Weights of a small encoder-decoder image transcriber.
Model: 15.3M parameters, 64-pixel images, encoder arch swin, encoder activation gelu, encoder patch size [4, 4], encoder depths [2, 4, 4], decoder layers 7.
Data: trained on analogue clock faces, 195000 training examples, 1.9 epochs.
Rows from block 4 of the text decoder of a small encoder-decoder image transcriber, named by matrix and row number. Rows with one number belong to one neuron. Each number is 128 + 32 x the weight over its row's rms, rounded and kept within 0 to 255. All counts start at 0. Numbers have three digits each.
After each neuron's rows are labels from the 100 texts, of 14976, where the neuron reaches its highest value: "tokens" is the input token at the peak. Only what is clearly more common there than usual is listed. The data: analogue clock faces. In brackets: how many of the 100, against the usual share in percent.
# fc1: MLP up (decoder.blocks.4.mlp.fc1.weight, 768x256), inputs 0-63
# fc2: MLP down (decoder.blocks.4.mlp.fc2.weight, 256x768, transposed), outputs 0-63

fc1.276:157107161130187201146081133111132180161115151177171166083137151102140130211119189116113094180115146168101154118207111147129138163165161147153128118133186122147118139129140067149093101109122154
fc2.276:144120102111146146108120123124083134136122092156109075107136128117168138100129141179081063170099117132068100158145129148114110109117182159114113159071068136192133182156153132127093127116133120
tokens: "7" (36 vs 1.7); "1" (18 vs 1.7); "3" (15 vs 1.6)

fc1.95:129072097129118141102111140157152121079108099120131126106147170075080063159142164118112146156191146127118130092102113133124131143146178105071130104121164064104126083094141124170136190161080127
fc2.95:133105124132164124076163147116136075144140121086120125186088105140138077109117124078141123118123126149104147133116124130075077163138169100097123118138173179139090213101132112107130111148128183
tokens: "10" (11 vs 2); "13" (8 vs 0.3); "09" (8 vs 0.3)

fc1.51:077105159067109137128134136174116123101123149131118168160170156110129161153101146128152126143099133114153090108138139154132133140111094155129168111174123095151129146098154120076104095154126156
fc2.51:122142108148170113131124076120144118127143112130145128047177165091168100128110151137094120182090090154111142159129140177137080146047154042159083117140132110107129164171194117152184181149098173
tokens: "8" (43 vs 1.6); "9" (32 vs 1.7)

fc1.740:119134086149134131116201127138080206159149116194169099158083201121145140148111118139176165134214098141141094166177185148156153173185193118180173076141125104146169118144099123148128079162146119
fc2.740:115097149122091145135112132102139111118054083128144131087128111118184148162143137140075103139145106081107117145155087155141095106082191150091110169081077139151180191111092119105114101095149146
tokens: "9" (32 vs 1.7); "3" (16 vs 1.6)

fc1.572:132111152129138101089164125113087148164161130143124129157109156109128087131113129075093091070114162119147177081118145165135061089122138135108177136112102097158190149142082212118157120093133176
fc2.572:180140158093140086191115118097094122133183127087149139124099097095137117141143118140112162098154097089123069097195096091094109125138099127115147102168172126147107085158167129157084148085169157
tokens: "01" (7 vs 0.3)

fc1.245:134134121077163093200127109169154108096116108176116121150073154149124118135174130161042103191149120145163125156105117079124130180191070161098140142126085125132167137130134124115104107147123100
fc2.245:130169128112114142140104163096136116123132143123149113119156086099173112054104173164121078101133148151110135125161132141127156080109113127063094169134138121098147128133111164142182171116105090
tokens: "21" (18 vs 0.4); "20" (9 vs 0.3); "43" (8 vs 0.4)

fc1.399:137094094146111150121171138129107131089131105164113137105145188101162196148121091109098142169137122130095111144112101126142153121168077105127152178148146134132127164105179122171180117087140156
fc2.399:099094160115115101131139128101170104119091098212164088091121094125182080146155101164111099142107143134137154170142150149165050045098134128137107146116128131130163155159088115123111127098147104
tokens: "27" (34 vs 0.3); "28" (33 vs 0.3)

fc1.728:161074054131138135182085116140157140124124094166108122183172115124117081120186122129123157150155106156068135166183130130112186122136111158154171097115120169122138148119146120119112147168125162
fc2.728:119131105153142121129100079094108134179150092154158163129069118131130070153094150156163117116175142083117108150156119108160089148081130060153096146101084081176133151137111129109206067094148090
tokens: "31" (19 vs 0.3); "32" (15 vs 0.4); "30" (12 vs 0.3); "29" (9 vs 0.4)

fc1.760:107088140097175118127184118107141141082158128148115141170113114129102128136132124153131047161140146123064070077127098191116099184160103151140118128118092115160100073073120184109197184093182159
fc2.760:138144103207072124125117079149129085148095142135131117149141110152201141070112159185127160117151133094165162133187110112160182151122103121083128099061129111092135112120077196114143132125161146
tokens: "03" (28 vs 0.3); "02" (20 vs 0.3); "04" (19 vs 0.3); "05" (9 vs 0.4)

fc1.244:068174152127151106157170118195123175171118100084127089162123066171159164103100124189184029124131156125140105113126124120146109107131125109134153108146036072119142131180142136058121151103127176
fc2.244:152137143164124145119124074133152083148136156151154114087189106115130113113123208096096147153101087144115056152100111163116141196127124138130039086130123135089113151114200128154163135111180143
tokens: "<end>" (77 vs 20); "11" (13 vs 2); "3" (10 vs 1.6)

fc1.593:131120184135178114087166125089132154128108092144190118062189173136091131131146159076130136165173127093137135135149177163103097087083113092168095130150088148124079116107132138143125124097122070
fc2.593:133091119109101147097105144121153108136096138091092142147151107088138165133095118170093158093146133103122134147130118109148112188127101149102135187128189065121165141139170110161155127167155126
tokens: "<end>" (54 vs 20); "5" (32 vs 1.7); "3" (14 vs 1.6)

fc1.204:149100129124157150109136091155093052118128138169141147095144090148078145118126129131142085101103142120139097131105186122093118145117093135046168084183119143150134070169136126129154129101162106
fc2.204:182097142125174146127176163126141159160141087102128104117109100097121142128093099046132165154089112171131077121134135158127053064156130107133100104139126103116136115132110154103158073081139152
tokens: "12" (11 vs 2); "6" (7 vs 1.6)

fc1.165:119092167152163134111136132091127144149077136106110136086136174181127083127185145091147104149131094130088115105140140136102108172116115144117134185099130159112148036078150107163125127073179089
fc2.165:153144152131091141161160152127086097127133173082133065173196130145097076144121116103151116118118132105133138143173081142153089117159140130147121141115140106108124146110068139155130115166131162
tokens: "58" (19 vs 0.3); "57" (12 vs 0.4); "48" (11 vs 0.4); "49" (10 vs 0.3)

fc1.563:141116176116114144126140135131057115157174115103104113171176145138073092156115136150148107084075111182112144151103105119127144131204092158121168091075115140101128145137172121105131145088065130
fc2.563:073110094092098134145188127082117122096144156135118104090129145097119052111134106145081118137117152112166162145129125126122147125125143089135114118099084104106129104108122112072150075099161178
tokens: "32" (35 vs 0.4); "33" (22 vs 0.3); "31" (12 vs 0.3)

fc1.293:132137136140144122155079128164079165130192103063091136116157191122117120091138146087127104185112165051147163091141118193098112113104158148168101137104163087128084106134173126126094137112150149
fc2.293:176115119158139094124143117146127104157146084163123114150128152081141173163151136137131082068144131128146185135128060159175087120124118116114126103101126136191149099147132161131170130148109111
tokens: "12" (28 vs 2); "21" (13 vs 0.4); "05" (12 vs 0.4); "11" (9 vs 2)

fc1.281:146117160115160179083117137169096103171089114072141102127143120123130123187115118081133161079059087139198140078141094105103171160092133113086117166141126111179142117054174131081108115125100104
fc2.281:123124073168193129091166100107163121151148093108145152170113094085109152164140108148108101189130194083105147181123129119092119162139086103123083117159123113155130115062114149139069148100132140
tokens: "8" (25 vs 1.6); "4" (21 vs 1.7); "12" (19 vs 2)

fc1.732:140145127226112075150137149100134122136123100149168151200148170137111085125099186107132097137154102136068129137125166129069136171122135125123154112108201123145138129169128125101134103112108155
fc2.732:133134153122123125119130136073146076137134116100140114078140092130162133088155083245161079149138131096151110150142115162083063067141156110108106129071207185115130096108134131147101174174141061
tokens: "00" (20 vs 0.3); "01" (11 vs 0.3); "29" (8 vs 0.4)

fc1.227:134150130131122178118049130101098126129105129112132165101137198181150127037139121151105187116100168149091160142112128159125081100084137138087168061143164126066110116110098104129125143133132112
fc2.227:114163149137175139106160122145183124219087066136138139153133143125140120178091165092158117194134115098158156111121144146162106151100156122127104162104139126140163123105150122179109148114113119
tokens: "7" (28 vs 1.7); "3" (25 vs 1.6); "1" (12 vs 1.7); "11" (7 vs 2)

fc1.767:162139099111099159160142127162132133081118097106096163119119160118132124124142152108147070064124075113107171106144106139131116061083077192086163125175123162138160126131116164146101179085096144
fc2.767:100106127140151047131095104094137166170129127148096167093111140052164118147117121083151151110129129117128102108160111070185175102174144079117118120095131103125135178068119171157156082190093158
tokens: "58" (16 vs 0.3); "57" (11 vs 0.4); "47" (8 vs 0.3); "05" (8 vs 0.4)

fc1.351:072186094102119130153176127071103153100158197094115109103091155140203056111122139171137114176145201142147160072189093184143119099135090105096151119177149123127121081102133166104125109138107136
fc2.351:175056177060165105109083092159084171120097138132151069158161134124113144159140123141138085083131081145143113148143076125143099148109121135088067109089123096211160131098140170163107177144101135
tokens: "7" (11 vs 1.7)

fc1.548:133130155115181164106060170111122156112128120183134149069163188163113123111100125181159137089110108115103101064122145121134135109122190093121127166132047120120083156093109108107185111085074143
fc2.548:132117087120108113177095101106150125159151092133120143186134077118154149178169115087157153165176145160150088157132144033127046131094130120122114147125162122115159094150104130198162144118173127
tokens: "6" (45 vs 1.6); "10" (37 vs 2); "4" (14 vs 1.7)

fc1.485:084133123097068149177169077160121113112114138154143122146169102072138132132088098115124164120191149164111111089091125122158131137051129091125184106148163147138137075114104152137126070102217112
fc2.485:129136192113161122085146080146110120141181082130094171098150050133121133130138114144105105155064119111178180165153181140043094138145107138136123127141160089146144151157116140125143136104099143
tokens: "12" (12 vs 2)

fc1.603:112101177159086117211140106096143086168108090143169132108095132083116112133167136164099076151158179123135108137079138124144141136150085129117150153101118137169120120149128139112172095095103117
fc2.603:150126133114139115155126144089123126153166137160131141184156177195035128136095129048137154146136156139169125121138081125121086093127122161127133132147129084094148180132111142117124082183111192
tokens: "11" (46 vs 2); "5" (12 vs 1.7)

fc1.483:088077121160112082151097162162106206122139135127157123107183167137131121134158150125125118070149103138084158110149108101152096213139152168099118165138089081096093139125160113085103102081164169
fc2.483:118148119109099142116149156112095134124118105140171151158086127109107150137050168116092105141105116163182071124169096157165127091162114085183110159182060124122117138113118109138169148200162129
tokens: ":" (72 vs 20); "3" (24 vs 1.6)

fc1.745:164115122097191184138095151103130154136151107151077169143159094141141115065120094230152127068143077119191102120154116151142119166101088152166126125147131110125159146128128095149108171124132163
fc2.745:171113156119123165057106076114159110099110110117136108130129072110032078179150151143137113153175098165082141169085163118111096133113142129114136153104063149159151065177161122097175147149144116
tokens: "1" (46 vs 1.7); "2" (27 vs 1.7); "7" (18 vs 1.7)

fc1.402:141146188072150181132121134087185108157137107130124118091163135042205127096148100134118117162119124156091154128194061104151104127137162162118146101146141118140155138094074125148103126111134123
fc2.402:125133100150123149104117141122146183175111117132102172146050118095059118176092145079084055120143152148118080165085086142149080098114127110129128124097082109109111159185139120121118086162172175
tokens: "2" (59 vs 1.7); "8" (13 vs 1.6)

fc1.333:165146143135138179131139139107074143091147127146099159145101107151101120136136109104055118174174171086068224104130076114076119188163115163048100121178114142142094138191114164143109176175127138
fc2.333:096125128149128059148121156123133088163148122128173106099128122125127162124115144157135129127152099139162116153167132162223099144072178083125096167072093116154140090098139183119160120148117144
tokens: "1" (14 vs 1.7)

fc1.495:093122110162131198153071083077110111119130081122128160103112087132132143100140136105118087096141124144132080137147126127157120219188096143127136146162146095157129126133128116162122139146112116
fc2.495:177136119098142141130105164072131124153187077154099118106107094153109108158108156151102137175108130134158143144155099102071157060077156119123127186150096174080084206158137146080148148108121084
tokens: "10" (76 vs 2); "4" (15 vs 1.7)

fc1.625:124147125128158137135116111116144118166127130150128206095099073167144114156170106113087109104140093103113123094123140147111124104105073149134113111115141134132161104111140125134124121201198069
fc2.625:159139136136124109127077081155093095175184097140094140102127145132187141154022114233162167163146159193122155091123133143116103056098190156159100142110107103122144201115135149106179130099101132
tokens: "8" (55 vs 1.6); "2" (9 vs 1.7)

fc1.623:072113106194161143118144052118132117090089093151144139152089098101172124097166070121093045106160144127125100139188130123112186082095170150069101171140175142189140116077118093148139055156148144
fc2.623:084111123150107174145107107135130145116187091146107155184126140152137100107146156144225165106149184125143051117066111119115105102137109152171124183069106119099159151114134107090180112107069102
tokens: "7" (26 vs 1.7); "3" (17 vs 1.6); "6" (9 vs 1.6)

fc1.621:133114062146087145119116148158126113153074120133151038123100158105175046131149137141111088057117164119100078117147175106146074128147092114169090117126076101150158134076143156071111076140135094
fc2.621:139178131089085137174137108133115125125118111108145105118121104117102169074101168160143154118154117075137113155146096174146171100156156120128134124090139131142169146143066105174141113101165190
tokens: ":" (89 vs 20)

fc1.71:162094149142198087165113088177120116145112145131104164124158053149071107151130159129093155141087060129106113214115172161110104133077105188103130103150142143188104137137172193143191144141097137
fc2.71:185152153173113086142124095147150103151124168064115134137144129173216136169144122183167147106140118132117064054128046135096140103088126106108142177135134138108160134101138147091132141205193102
tokens: "01" (12 vs 0.3); "31" (10 vs 0.3); "32" (9 vs 0.4); "21" (7 vs 0.4)

fc1.10:134090157109132122158098151166166106158117089170127155126102120130176109142181155118162125089078112133163163200165107118081158133146190096076114088135108072155145111184076107163139150119104104
fc2.10:124142147149139168068122117079075118107090100155108112140069137177145132098119124169060098186179129126125101090119100108132127140131132138148127172137102163131141135151187125085112122105134129
tokens: "<end>" (82 vs 20)

fc1.121:124114104162082134180079125161073085063111110110129117118118181151158143177191127162153145130143156100150088155126160100108112107102131147140122113097110118113131102115156124158179118172110144
fc2.121:130094200097025094130170100124129126150186084137127153110119117109106128112176126151169100151138174104116097146166120152186138142105136145147169118088111177069133178107105144118145115156142093
tokens: "4" (38 vs 1.7); "04" (8 vs 0.3); "01" (7 vs 0.3)

fc1.754:088141165099166105193107101064126113155132127129103134152117174203147183162132186135162148124177132117078073145140119148130172092131153079094118092120087096104104138070127156157145125136143074
fc2.754:153107101128090161078092151169129152143159149141145173143124128099121126065113160080095169136110125127151126106155157146163146130172083097130107044097169149134144150130150140151121118124138068
tokens: "9" (37 vs 1.7)

fc1.447:128110130109127161124135081092188210078108116172114137130128187113156134172070136098146080110195136123143110079091098145098087152122094088141117119123158107146178095128176129160134143074046080
fc2.447:103127086158145077107159129133139119114145144120115138154127072147138130115141178211083107149103092102148135118182176154241081160109149123101059100166110135160117202143126112184093105110156135
tokens: "5" (30 vs 1.7); "3" (22 vs 1.6); "9" (15 vs 1.7); "7" (12 vs 1.7)

fc1.73:105109147107148171155103120149122111184124090102182110071106153086163108123144117169113087181124175115122168153144130140112066135130072120108131108104122099006134197064136133153143116175131133
fc2.73:125118110135106084106110081070166105087160130209127154136117121135150121139108105167145061140157090147082049142157083168145118193114173187095102150112133145216147183152158161138101072125126149
tokens: "1" (32 vs 1.7); "7" (14 vs 1.7); "11" (9 vs 2); "8" (7 vs 1.6)

fc1.433:154128155116155184162159111130095127174164129127133109110097130135073122150142140116108140126086156137056148177168117181093144109152134237118156145118118122110129150077109094144178167103105134
fc2.433:129134157132069084126062133158089145126100105181167132164100114197058091127097130169139100108114086116140136135126139119070097135098128086112107158152168118136101102116135153109091193083194125
tokens: "32" (22 vs 0.4); "33" (16 vs 0.3); "00" (15 vs 0.3); "59" (13 vs 0.3)

fc1.174:189094135106126151132094117106100142163153085136099116160125125141145102153124185171093097126061118130158119125100100135120097080152186148090184151130160134129146132145099108120141037122031123
fc2.174:190159158112117170113137150138150153151116071167169170097149088090082172202136108126145116156118098202073087083102100128067113076144157109104120149133118142143108123118104130145108138099151175
tokens: "10" (50 vs 2); "8" (17 vs 1.6); "4" (11 vs 1.7)

fc1.489:110123168121181137159142153183123191115132138123116133111173114102120062150107147123181104117132130090130161073154159177114131197144126117147124152128164125045184104184117137148181133157167100
fc2.489:147085165148120144154148098100153098153144116205172117127089171168110130208157132199163079094150114117113110152168173148131121120130116146138114144113181166131177124143080149118134109110171092
tokens: "57" (21 vs 0.4); "56" (17 vs 0.3); "58" (10 vs 0.3); "55" (8 vs 0.3)

fc1.556:149128145114069106143107158159108165125129073144079156169138127193142123156128113118183105134124121125128149101066173151169123128119201098110174134082147106117150134120122144134123132147138078
fc2.556:148115145125122165148157175142152121148084136051169136133078130111111099120131084141138141147131160119121141153169119068108116113155150094127149150099161114150210133146103130121136140137141117
tokens: "57" (26 vs 0.4); "58" (14 vs 0.3); "56" (10 vs 0.3); "43" (9 vs 0.4)

fc1.699:151126149117092091159138098139125092141134092137163137134105085183062179196122149096090098090133160124082088111129094063151129121139098085135122148135078153137159075154157179165131168198199097
fc2.699:139147085149127135113205097139162112219197114133076152141165133145083148115133115081168135162099099161157118169095138153083134108115156133102101090166114103111145119050102162145160120095157158
tokens: "12" (17 vs 2); "6" (9 vs 1.6); "2" (8 vs 1.7)

fc1.409:150152130139090159134106074154118123074098124076124150113144104108126149192123103085136131094144127135144118134128148048083143111098120147092131120126101104096120115143128106078153108160153116
fc2.409:106138142162175155133132146118170106135145136138107150119134090122152112118148171189149146150148166128156153105142093132124139121156044119125054152107160138122146129087141189100118153094116113
tokens: "10" (44 vs 2); "29" (12 vs 0.4)

fc1.75:092141132191103150137141149134166105136128089130133123088115169112175151103144186144127219060106120161061151100143110107176140101155089105127124131104113100174085106157093063175149108108131117
fc2.75:126136148123102143099149163128090157173124098137100130099135124150098129167132084147126078214137091162130100130134157165099110115138130107087127119147155133146133143090119110144102154132086136
tokens: "3" (23 vs 1.6); "9" (9 vs 1.7); "12" (8 vs 2)

fc1.76:098177123196165103107130116133170097089138063100125106116143109056066098126099114174063097113140150117115190162177191156178129156143124137143140080107112138120095079110094125084117118077124104
fc2.76:127105103045178104112140134121114150122114131129139094125115111104065146101103154088100116128084109107157125159156138098071065120116124133130135111119186112151180178141079142122076139120130107
tokens: "<end>" (71 vs 20); "11" (14 vs 2)

fc1.315:128116161082146138144134093112119101075108106123086172151059174205117081093198120163215157154109110144167100117172096108111156129156099115173111100130163172121118201084148101155182120116186107
fc2.315:151187126167130154103079107142120083072147158092123059136206134089152101122104204148112126172148124142103079140108086092193109157066130124111081128156108128137143198141162115140151129089079160
tokens: "9" (57 vs 1.7)

fc1.476:219118176123135161166102184149111166152131135053053135071151174178152126073058180093139143043137067094157130103131106084135158130135132094096113135104104106108129142125135140162164148108126158
fc2.476:134148111148144143107176102176076121130144118132180116145176105069159086117124124145115099186117125077139088104172107154141056188147154112153118116122092127126106124156103107122132121104129116
tokens: "11" (15 vs 2)

fc1.347:144089151097083168114190110098117144056148109109119122088119143139144208093095081115088116104083138144144113156134108118134166084112126097113153083093108096164098099166110135156140126160144163
fc2.347:099124112160115108161125118131149153152159102120116123069134146128070119108177092159078099142102177147122081142114117154120103178156124128154147115122177148133118140095195161057165171095140168
tokens: "02" (20 vs 0.3); "12" (10 vs 2); "01" (8 vs 0.3); "03" (7 vs 0.3)

fc1.536:107112134143079102145090137113123113126161112105107118201133091088137124150080115114158053176097163183115131161154134123083103167154160175200121110087151115067162202043096171160143138103168106
fc2.536:183084096118178094145181116123139035126054174094117145128128134137083099141143124135099144093167083104161121095166173076211135121077102126069143072088188079174185066137137160138155111153100140
tokens: "57" (38 vs 0.4); "58" (27 vs 0.3); "56" (17 vs 0.3)

fc1.171:210094117176141114171109137169093146110149136152134107150065127181123103134080195108146113173093087132124114145131146183093084076135136148167116121146102117108118122077126207100177138126145167
fc2.171:063136167147120149133127094173129116116148169187138108098168109136095108207144180175174129100129111147181124124121142105141126177156112135105140097092143129166183112152088139122165066124169168
tokens: "33" (40 vs 0.3); "32" (19 vs 0.4); "34" (17 vs 0.4)

fc1.493:132125162134110060103180098147146163165132163126075103110160062149110153122082114121174193106119139156134180140111109121143165109164147124145133147091145091103103151134134143141115099095094131
fc2.493:081170178145073090115104081108149093151139149138138111072110106183118125088119119152116079108131128143100102096127133167081123145092112139143171111131118121189131102175181188162093171127138150
tokens: "06" (23 vs 0.3); "07" (14 vs 0.3); "05" (12 vs 0.4); "26" (10 vs 0.3)

fc1.403:163123137112160125165109109051108134152166137152119165089145119136080102128125120145136097085155116067112154131159119116111135131122112135147168137103174134106116143103166137064121041147139128
fc2.403:102149170163095118158105053186141162167110126142140140122117113147197127138117131176112135096137113204152107170179141134143165093125092160148168138059129114115106160132104141111175144156135153
tokens: "32" (26 vs 0.4); "33" (19 vs 0.3); "34" (9 vs 0.4)

fc1.442:093068229142115095112103123136148134133084159129121183121154110098087104164135154076100169171100148111152139123138151112156073137204106120122091107162037168086139126127139167111164058134094123
fc2.442:070188104123102166119146116146094158164176127135096116150192121133131092152151116100081140143120115061135132158159114122148120162111153114118151158144150134147127145103107129122102186175146128
tokens: "3" (86 vs 1.6); "9" (7 vs 1.7)

fc1.140:124151073121109161132076117089193132139161150125138156076142145099124108166118105112153151102114111171150087098094064134150142114175116120118093121202154051136185112140150140151141104163131104
fc2.140:146084104148133124119128171168147071109183062164138124077145146146123132140101093154163122184126188162156115134109158121102104088125204150173091127131085142119137149099182160118097176104166101
tokens: "4" (44 vs 1.7); "7" (24 vs 1.7)

fc1.401:086123152112204110158185162121070127133166162146137116086094138074124153162108109147113131112131149184170147100206129173155116147131062119086111162085075114120124140106113075118107101096085164
fc2.401:094173160150071117074126133126147148139132153143115132091104173139175150127137119101139149101125102104105138110092126131070154098175100147079103147146086109124136091145163207091109216165107107
tokens: "<end>" (93 vs 20)

fc1.430:111136151115091112106095058128115160176072114104072171103129181156092176142072179094121138150121057114110105164135075146150101120139101143114145134127077100132136126158142098135141109128161099
fc2.430:137157095095146079130141194112145128097151073154109170103090060180166115080108121113093089108105142165141088088162166147125124085136105088131084161117130194084103181143142172113132164145116124
tokens: "06" (16 vs 0.3); "07" (14 vs 0.3); "48" (10 vs 0.4); "57" (9 vs 0.4)

fc1.657:136157110178112160168169160167200142124070195088098145101093194116174132134137151085204168123078137089122151112172103193114145156140091149081126082159120158180113109133164111168098112204161125
fc2.657:124137151098148127115151158194126108176129103109132133147218082120102118134049090106131087134137153148170081103122130101148107104157115097099117106017135095077182149062117130145177112121161179
tokens: "8" (39 vs 1.6)

fc1.328:174134059178091113217106136144142137185187111114039113107123101145101128129090182105136120106113072081124076147142142128125082112144133153184117141163061125090138150086134142104128116133098083
fc2.328:077163152203117106075104089163098092080126142163205118174134101147104147141112164173173071091166178128116134125140155150117130116130165156125088146113144151086086146101083131150152108086175128
tokens: "53" (29 vs 0.3); "22" (18 vs 0.3); "23" (17 vs 0.3); "52" (11 vs 0.3)

fc1.360:087138148108161085104105102123064148128079091116129101091119140090119047115156138131128116146081159188129114149116089150130180146116153128098130181123111107131090120160169097141146111086155157
fc2.360:139131133102118162133139177152161183129106055117100135114171148175120168118134154081129137152103115161163125096168163184144152059125131124148129127155132144154107174088108107110103151121119116
tokens: "2" (21 vs 1.7); "4" (20 vs 1.7); "10" (12 vs 2)

fc1.54:079145182144150118140057174096136121119158107127126107079049134182113150163163163111107094122103181162097119119126171120205093167119134175118152151117151090121132137098180149128121146110114175
fc2.54:147170137102028122150142128132129164069214119180135152123130095107128093142113080156098107149150106132160134083094098113095084111150125123123108155170144138167136164108080088109111142140147104
tokens: "00" (20 vs 0.3); "01" (16 vs 0.3); "02" (15 vs 0.3); "59" (10 vs 0.3)

fc1.527:123117113125072174086159152149144098037097093122108121150122151084143133177153143107182097150190091113136126089112114118108151117118135112122160092138076204174103092091171117192128119099090202
fc2.527:134100085136194091098133143149148168137201119136117157117125113094144098088130104191106090206141147131136120162179120164154051173089103122110092151151092126137152138144147128141100130149108133
tokens: "5" (70 vs 1.7); "11" (17 vs 2)

fc1.591:113079124110144122114117142143148180111179154145070156071144143158087129155112156144102174114192078127024106093044066139151176092124114117082104185150074129135078174147190206132136179097070180
fc2.591:118165124151113091075135161160124138143071125133113130128120104137219123157116185125180066121099133157135153128194180134160113131121139165160142114102154163109140087069104166089145170177201119
tokens: ":" (100 vs 20)

fc1.637:096153163119104198144112137143123170121151153128084147068079172078184115147131135132075111092166085194135152178211149148157093095150109146128151122140148129188089217176154086083128208158205166
fc2.637:122124142138110150108098157106134144105127107184115131068148077120133152140148093117098079147152115091090091150178157151106114159103172133195110129205098138200120168156132115140088139117142126
tokens: "7" (42 vs 1.7); "1" (34 vs 1.7); "3" (11 vs 1.6)

fc1.158:152129144055168106113134135136090129138084101165123153162161112060167169152080136099135115198163137101123122149164151133165155076130154161161130114143176014182116106118122122090151086151120080
fc2.158:095162100192066108085153127063135126123151111139112134127118157123141144097149145178138090126123137120128128062111111143088157144121126154091118231128158221099118169105154180130104163147115154
tokens: "3" (71 vs 1.6); "7" (8 vs 1.7)

fc1.759:171183116131113142102187106183111150109128148133084152129107158104120105163058128111141164097153163075158134090116162067102082112067140179150198102130151071132098146127123152128079158149148117
fc2.759:101138151119106096104099087143101084144142103132140102155149121100125170154170122150131065055093137094161149168160153122137163121149135129107121105055154115140130123093132180139107141101090168
tokens: "00" (23 vs 0.3); "30" (9 vs 0.3); "28" (9 vs 0.3); "31" (8 vs 0.3)

fc1.405:068190129118172126159108140077099115134134142098133099106129112107135145191100168122210113133195134160105123072122140195146104133202070084118127114108192128136157198047116088121142157142118104
fc2.405:197098125147120098097132093119160168155139152126134100097158080100168088108083121076101094139124084155066129118143144140095066096124093122121149082140084121160171183152115159160138086114135133
tokens: "9" (70 vs 1.7)

fc1.345:089122125118110135094169128067166118121073133148069148101083124126143220120126103106138170191135120124097196105150086172162194155066101163148148151124112116145133109130148129116155109104111104
fc2.345:158128109150096106144135106140106154120105109157164149118156109147162150163171123051109113143168135178170131105190149155149096113098152077080065116119145130147152216096139149168142130107164155
tokens: "3" (46 vs 1.6); ":" (44 vs 20); "9" (7 vs 1.7)

fc1.132:117160122107058195156075123182142182100095122149107065137091088142123134136139177162147087144128207112148119091118163140094108142103149157061175143106111167130115095084127134156126137148144144
fc2.132:145095070113183094074157048121130126130134108132138112111121068085133163116087137048094105174126175100159143130106168164142134161146127112193106080140065090103146152109167192080123163169149185
tokens: "6" (23 vs 1.6); "12" (20 vs 2); "5" (19 vs 1.7)

fc1.234:148133140172124127123094152116074127122138135127140176109086088156109097174156150101113093105166125036128139112124147069096050130172165148169100160160096075131105140131227091084138103129125105
fc2.234:136122129180120169091187125163155125104160103177109167088162129113121075155139061110195085171136129172096120144103139087120109143145134135087110127129139080089140101079098158159154167112162120
tokens: "33" (14 vs 0.3); "03" (11 vs 0.3); "34" (11 vs 0.4); "32" (9 vs 0.4)

fc1.755:122060173160133147117130124090111109136133164137114095111146212138105085142105147082171099141171137137167129199079110123070145105127133059163182158103157041138121158044148129176123149113072136
fc2.755:131176137091126180116140164156193070143128152103157154176082069084159194101130142109088072135160131182109110099140101123090120130123123110104126153129153109097179119160132109117101147133194169
tokens: ":" (100 vs 20)

fc1.298:155107163134110150170109066114119128108129129087103142094152123128113141196184121110150166114132154112171051096154099077096101150105177172166140086184172095121102169183131130123127153170090102
fc2.298:189151157114136086101182150173129169172197163147123136129087080116113122166117175134180060157145201081135148133158124182107152161122148108088138112174089127168172098098137068129097120098119118
tokens: ":" (100 vs 20)

fc1.569:117104153183078149107132147166078149124078039143117170072125142112106122182127061128168154153142111128133174103118132136085098109143126097110134141154114127170161110136096122142141092093083150
fc2.569:125080094117111155173128151148146111172136132157132138094136159123124146142095143084083146222101105162077123125131113165166088187161162192159165098111120121110185151199125119103118054143147174
tokens: "7" (35 vs 1.7); "3" (16 vs 1.6); "4" (14 vs 1.7); "1" (13 vs 1.7)

fc1.256:143107160184100091062096136111085155129113132093156187152143095090124142112085152082115096114100118123133137125132094118116142062203198164141099065135096085152150119098118161174220060154098131
fc2.256:170130117124133168160131124201099073085173153133110186113056142099161066147097113125170099151118117159104068123161185114146103171077091091113170140108093167117131095144093143114099113112126062
tokens: "7" (33 vs 1.7)

fc1.441:169115142106158170172062141152116164117115135147110107121098199187155102105102105090107145101147108109184161184059147116179106087157124154169091084082153110124085119198174138136134138085064156
fc2.441:137132151118144072127136123145038041159135095132158129149141182104078140153166153124075148102143146167091126109079111121115152137143084159115154134156097130129192161128108128143168112149176146
tokens: "02" (11 vs 0.3); "01" (10 vs 0.3)

fc1.499:092126092124114111171036102152108086166135106134097053138184139104151116128144119153142073085153136170197154114171055154090119135086116142115154200151164131181146080149128086128143098148135158
fc2.499:093146116118123152127149109111104162137187119187169151126104142176135135211121175083149128163136126118156167155072108097167119073097090081123100153086084110115141153116175156127146168116139132
tokens: "4" (23 vs 1.7); "7" (9 vs 1.7)

fc1.410:129167136093152153156119137147127181151099098154166069122129149079132100131064134127146102133145131030146105127171105141157147094140141091098172050121114120093112113124184119167119093097118068
fc2.410:158100131126104080187132070113106103169146105082121132115172082124107134198192093089109174096147102188121108089093108170127173123099137146149098156129140137193092118160148176112147116191156163
tokens: ":" (96 vs 20)

fc1.436:068164089167136118108096080118166153114064130138120136065155145186123149118138138104156138102100137094137153118102086060141044145179098114103083126119047074078104139211148101136168158143110142
fc2.436:123165129124125136169199110141123102119082013110069182134100158120123129099112139123087137157093130159076139124181110134137143133120132168165131110137179120139152134099138166120136159114158106
tokens: "06" (7 vs 0.3)